Rows from block 11 of the audio encoder of a small audio-text matching model, named by matrix and row number. Rows with one number within an expert belong to one neuron, the router's apart. Each number is 500 + 40 x the weight over its row's rms, rounded and kept within 0 to 999. All counts start at 0. Numbers have three digits each. After the name is the row's rms in percent of the matrix's.
Before each expert's rows are labels from the 100 clips, of 14976, where the router gives the expert most weight on average: "strongest on" is what is common among them. Only what is clearly more common there than usual is listed. The data: short pieces for a synthesised band: melody, chords, bass and drums.
# router: router (encoder.blocks.11.mlp.router.weight, 8x160, trained with AdamW), inputs 0-159
# up: expert up (encoder.blocks.11.mlp.up, 8x160x160), inputs 0-159
# down: expert down (encoder.blocks.11.mlp.down, 8x160x160, transposed), outputs 0-159

# expert 4
strongest on: quiet level; bass line
router.4 098:480468474559546482476502552413540559419505516465540568522544553518581484443498474421554508463455491533459529467519452443416514545509507522476484477529504480497469492558390453537613495506521548535483457519457484446530519509496500429490468531474486479522526402549531571504533527507498517445532537465493457546437492506450476547479463405489506545449544490519457465542534471500532525523521538522564508533470548510476493522494511505517512528552518554448609467484474498480430513471490472
up.10 105:529540468502366511481512519463504497466475461513477538494551512500574491488528479483498514473548539413489535464452543504508530514475512536478507439527501504524483430474498453551453521441463487498544457517422551483457492463495467480467493444456591485534457488468465464495509467481486505549557555538431477571455645469417438510508479526478486515504446465509504521560519505473487484478458544577497454486529561490433491525518471513518532538458461470518514512492512648497525448478530436
down.10 090:455535509470494477518510484505519509441536523491534490374443520464530565494496441503525490505535453497525435561491485537521511496489457552479501580493569519404458522472524470470524616454462515501523489528508473599537557468525480473509563531485451487476512457529506476444479506561469489539499554569520532598476526462405441492429474500507465502520462503476519467558557521460518493516528486497466469459463570510538503513515583497589506494500500510481477459528518551488583484474498613
up.11 098:484447496538534455525554459610552407542526438440446445458489466461529492537526551554471512504516547460522453473497511456507478556480547504420471537473558499523492487483475473524516493524455489495496424551551560450482528548496517523472497513426447588521411478477467470485483555506559492488535483546448416494476496470534537522545503500569485583511575574511550508524513475511487533536517495521490579531529462546570538463507491530505536565564515527473446521444457459458547474490468505
down.11 099:492483439536460481524424528455467506460531491494397532534529551493417463504514470525508556519519476568418551489509508469500533453496443439465565529518517491487515524484516483473467548480514532449487568429528488499562457513440472514440562530553560503491526444483478485464495454554529605524544451529435466517393440544567488506510446443519466467444533485509479479509473518598514590509502460482513503513487481469397516518478489487501554482539544477480453494535515478498494541496554567
up.12 097:464523553509513466494548504498488463476533484522595535544586478436512522419477465475434516429451498575535519542422473503489465532468489499476447516444525519549465507488503467508545436524406396488490518523451491545504483570551447506539487490451533454429486535514510530504515513520463448486483509537478470480471555538464543560495497497532594501436520442469538562486484489507460553493505576447469575538446463522473505493512532502458485520495378512495442540495460428501541532550492511
down.12 101:574464546519558546488454501517507487480486500482512453497508531506498415491465543453519488534452480512491493484507459554515494517449465537530481496557529497543483568392469474502492565448558519460512541551536494481484528520439484469438520443491501580507479405505489430513510502581459466459464510487482457432508473541506494472471458471470413462534461477499474522478506478490500540458531443537447521390505601547494532502476468543500376501479549515415480501384526495515500538460495471
up.13 102:460488449459593575456482522519474488479476490534455521480560584437478426503545546501537543521528445440538528531497480461428525421505549516459444520491507507522501490610523562504450491506509496502502505511535544502475466508438564496487496512523458533493456453463506441580460450487461489486484542573493579494489534579547579509478492554484487546454487484461537501508502508477458458428530574426473456475493502497438504521505522486560511448530486447568595503494516498438584496523519473
down.13 094:538577451489485488530528483486499466483530469519494503498500487525490409336412529517545524479506486498608503526517444515514585563488470512568485505538530505510580463451530509477444524530521500542522485494480512467515518475507487522560450542468535571442533527510469477501495534537471469525521471571581557495494478541497465478431500445558515480494426516549486418525561484506472559577503461527551532523506505488570537469440482462515481514475501507485476410501593511537518523487555490

# expert 5
strongest on: clipping; text has "clipped"
router.5 106:485495466478513541514511497472546497461491548509470466460433493487528554536555530576460521527508443545477451492513478470615399514439505537511516500532522518509478573566530545436498559477476530521536518536513536521489478487438482516523550472435527517579507584468507412460550454541450507441455523459528476469507585476488484471532471473525467534449457431536521499468534545572460515498472561490576554493528525423500494557459446536460560480494528534500478506500552505491511433554542416
up.10 091:445519473487506579552505423497467464494435523567462534523455417532570537529535535454503506486524572462527485474524520517492530495489533379516534548498470590571528478469566452555416525512494465538482535528490531522548448532493456452620498529496515502493464504507464436458470497505397530442478491488502503478475527490483527516554500482483477535489493495451490402517493555493521481453487501445570523525529558542513487494546478422494552528555551542467498525514517529512456505517424563
down.10 107:546469514541494471479491420433514591503517532480466501487464476479502525378487501502541529494521443577557503477498579529530479505494535514458543544460520491478512455512552437504528502520509501519512482460500475491553518580536451508475499544464535523523500573490482398431492538603611418527538502518490486511476461500438522573455474511520450490444402500506542549498500489540482469535492518550469457449533543573507498450543488506523557496583529470425469516530452529508540472492533472
up.11 097:523548558474518514493481518456562545519545463433534514529533400481602482549446464453515444510525554456456473533507477472556495534573463461485506474511451449508504548450503480578449514502440502471505490516474466510541525469542416580538516518510449489518474453522537547473491554470484585521496396486503572478493516499547578452497477582520579426539482508505551538464460498471493505524553480509467494502512515463451533537561478449488522514511498515413545462448446468477569503529476471
down.11 091:508482510509528514470498472404471512577531546450490481456575445554538543462558461487509491446459485479435514488506511414509453449545501467440526520461475520495517548465518489545593597541490516439473555479512496505475529473535460490486548525515485469497518593523470482435489491524503432519504458483528566583564512558546571391518421488512481481503467465548480545488464545491489457448501517477446498477488433454444508491598511468540483468476511519522419476445477512521490461446526489
up.12 095:479491497467494469463508574534447488504541530534528514546479523419479426488453524513525574499500477512511436486500467475465547611502489552533465509473548523462520540494480482524528497457509509463538501558483442496491418414389536458533544475462501483513570490478494569485475515439564558508480549511462534478522486514502539466518551480506498466451481552572490459462380557471522460529489487512504379514477568532514477461510539530551530482424550530508520515454447488478561528521432540
down.12 094:499537495604488492538464457476523489526535501512442448471502510526528514497473470537514426469554552531538503448516531569556427411494537508461470523468470471391496529521496509508473506502550465536441490534438489507516467491509505446490509475480586496476490455496561492522529530467555459523535577472446414524484425540551554474500566473496494540543466477542526571465483525541566481579520474538465527478504493440587524466479532479451572544478506473497432442607521482536501550489518534
up.13 103:482576486441474503550387476459503521546514485459549545472518453552467497480484559502500560508538537510476465462492468501402496460540490487578461546472468506507522554490490525437499513539582451392436532515543483507473528423604468517520503484471473514531541457543509540557490489434511520556452503463467520485428487501491487503516500458512529486493501485462493470551508500499469558450472538573372467515493518485519415480482505511523475538489552420493448507561486475521526402497534516
down.13 108:498536469546492458515511406508488517539520515495506519447487460583520484563496410464483594496482536486513484584535507446553520496540475568558512500517440526492490567455469519521534506484474503466467530444502462491491534493550436432507461524523560478526522503515467500512495519453477513475538434505545431618516522516474487425562541406513479510533524567497437507518485444518558434524487457496605533479532507452532475574499556487499506523490472510504468446599433490507490450529531450

# expert 6
strongest on: thin (high-pass); quiet level
router.6 100:542486513498435520494476430447448580488567473569471496500410541429435464458497510441594503483483486542512524575509450442448496479503436445493500472518460455527435515562547460490465539460502514495448525544532521477532490547492509463504470502516477460445470488497511504485413547489464555553444520507532542543500523513504529473531435469461458425424509538482477527552446501476546505424533441465447455487510492517494575518544509465495538456459527471504496497591442588511489527456453542
up.10 107:506440545502523492409555490484419536526447602490497583543575468537475449481555528505485475516498494572546464506508508490494486554441477496473471541431418479454540484442549455410466526498498486574524444513491467492530518507514502571567565514512398528494489536500464510515464476443542453503501527410393501489511487518509492513485487501466524503442522493500498481433418431492522492491545470505532473527502497542528521473497516519539479459527507525470565575419476483506483525453412509
down.10 097:490516466478535500563488535534411425473446560494510447469449506495483501515456457492513515422495451546483482497527552452501504510448447515514544609396475405482556483523445459493471450544498525497555484483463516615490501440564518423487457475445522503524530566516499502508514456518563514562437500504497478523461509448520482474512487477462463476523442552510511517505516507562553542448570474407544463443547518479472518487479550511460498445513505407477552522456492488514521539542529526
up.11 106:526479489446497519456498472446481493484507454480528529518455469505486495474464474555486434461561617518563468479511510493540507449495493494526540557518492497509475536503487510472461432460607479543482484573502557437407489537542503541457485518615502515454573541478418497470496509452493499496466445534437492473539532501502533517455480514491470514535571591489511476556592463540489487547511516532509519524496576562542531590518495449529431532557506542515488449561529584525495483536468508
down.11 101:531539473481573616449483571432491477541543490490467488506468532551579531509525487463448455559528512503516535546551468510518524554523525487514472441454541563504550546525501499476524447502434560559447452514465468491529540477494489509506513562473528527619521483535507526493493460541488489487472543545460514551437589537482504501471476498490535520437526456512530547553514447546483481564530508531554504528507542536514529576414483469476570428579490481510575514546455512517489434541451514
up.12 103:415473505488506504570526559504536526529524541571523498519468512524494540484454517499471507530485511465550541452398495484508473489538456525558514460521479473533509546450471533495480502504519504576461440466557504431489542537572512459579501563493370422495502490489528495488422525497506543495503454520432540426415486468495569547535446538547442534445529516530510461415548524460491447502479527556563540424486437514577470479485494468532492437482477492528545503438529516500504471493506529
down.12 105:423511539418486540488489556555505507508452495486481513489507490489500462537531463436457489542467495497513506467466526539489467522471476478447483519529488538484573530447501554475457491513498425456457476476488488439548508589508480439584465447499487521596488470477558484485472436519504569539532534452533539541472470583533569501491494603504445591507535453465535532500509455561507421503489523489521454524520477590473442477539452514461562419498459558486522515547537466514502531485433575
up.13 097:509432466495451481477475480479535519453527483527500473540560563502469506490469456501513506514452505465448469566536422545482451440477564483530547471463498508498469500466490429426495498460481441469548424566467532526521515482538491504504455542490506511516485493434489485516462585466551508525545541572494484489546457431468541474502410509513517528458571416579522508496540481461566547539506499422542440528467519573431550534549548503557549510588556552560495493551541527498475490543522544
down.13 103:454545482440543425467542431562540467500497552524460488518493503534455500511488558470534445475521441547586521483469470439440473465525490515559543481574535557508454594473533568475550467421459486504455596448432514412500546519489486490477465515543507475536505568462548530466500484561545533571525492475507499468507501517470433500500468516521467482526482494525525522456513536478528496516526572465469459475460496556551410481482533523498431403449513509523534519489510518437567468551513495

# expert 1
strongest on: quiet level
router.1 102:466490516523544423499531456465505481438482549582410533458571632476545540546452481538627488489485470463511515535508501458525476503534504528526494512521498520519478541518503500448453544475464536538516496497487537522486540529501533446515491523533467518466501529439559500455436465513520519492464456456534518439508534491508458488518480509415519475435446480440475496402480445521524588395508484531514544506569479456542518556493516490538473585493583537519459551477531520462476460482467496
up.0 101:491475572547450505597576457547518493575509487524460540507449466526487449495486535454448486522510498475475524500523559530481553442437467466506494491454499500557570552445506507504523400414516500606471486533464513515429499477516511484485470528452481494422496499455571575513579485469515487511572540475514512486438504481447484475551510526462560569489457467482474501524511489482443520495499467489442481495528465409499467499553521480474463502526546568575465513518566517589492455546460548
down.0 094:613534446418519482414506514504464497460482461490554513483509523551521518460453571529473442507559560535414515500515452532563584502424520522535510504461575460519503459517460583574512497474510549458532441517485443466465440432571588489484523522494533487535558522546445463507511522513490507526474486479469491530474553451487530514452546538499422527487532466579455519500457522474538476477473478455496475456520511532461528588454541553554495494495545501521542463542516469475521455542488459
up.1 097:509396502463470537485528465529451498511524507489491410531527537477563578451544560432521444504484451456435473466524496501485507459507496472509541494457484499540526528516455525423461497543523487527507532555425519509535555514543522515529437540485521438487502504503482527534458512564443523440502461495478453518469457491457509557486439478516494498591494547555471469461536462513510531574506446580481510487445505526542457527461506414498571453523585478581365489512507526519514458484545533
down.1 098:483465522545574482450548534432486530540475491472550453555542511422516431538533509488495542459492491509456471465473455473551517503486493547526405490574513526533518537489563493582532465523507499542449500469432486439481517508477548499554568504436531467526492477490448586506456543513494486534449486462488402506513469582542459514492551570547469581487508480514532574494522457464525493552407503518540472581542557476526536529513566540479530528468489553547487535492548546550510563491489516
up.2 097:506578513510396523525563552537494499542463565454453528547551559462502586528473530461470481492609523533468478481544601552537463478512528467541525501473526544492557562474505519494490556537416495466450478447453535571508468492450472469577515453517493493473536472459432467559509470511516516519452478455489502490429481500561449485433480498544465543497533417467441562464476519513563509510478476532494462541479517586446540474473531517523460536471512502467521437488501520561487506496555525
down.2 107:531537521423490504468507464575494496511490509529529420485517468519482377500512573518473469500457510508506545534433486536497526566403536551455601557552471519542509536545427513510451588464480480427438491518537515431463519563532497526502573541551496487498556521494430521500508509505458463480470466543443518500500413572500476532475454509562473503526544466505479449504423491503567532489461498488442464478513490549460520527519511490511500487469547510471522558562533474584526484464429501
up.3 100:488503488483475476477510525531522514491568416479503488540426474494517503586493557506513532535492526439441505482508476493459455545470474501546453476575529549511425611514506508507433509534510578490559567437524484504500526444543533542512523520474528492549526634487500499506496496484558519510567447559502580529573524504524462554447528539588444495478494503490532508545466551537533427605498534531496540430515478509437465507497464514511508500520533489491523495525590551537559484529512477
down.3 100:579562531464443440496532478457458546577477545478431494447554502469548511504535464486430476494487551467439500507482462474562502453513523603478516404470607548488521530531515511500540528491588565495530445500536498429469458547439512527460494514472522489496475503467582547508500552543491509482582484493497507511499465472511526497472493567531554445429482597555469475459462466537449530470465492490523518468480480509437531465473485552505537558478476507473517487450541510527493515502471390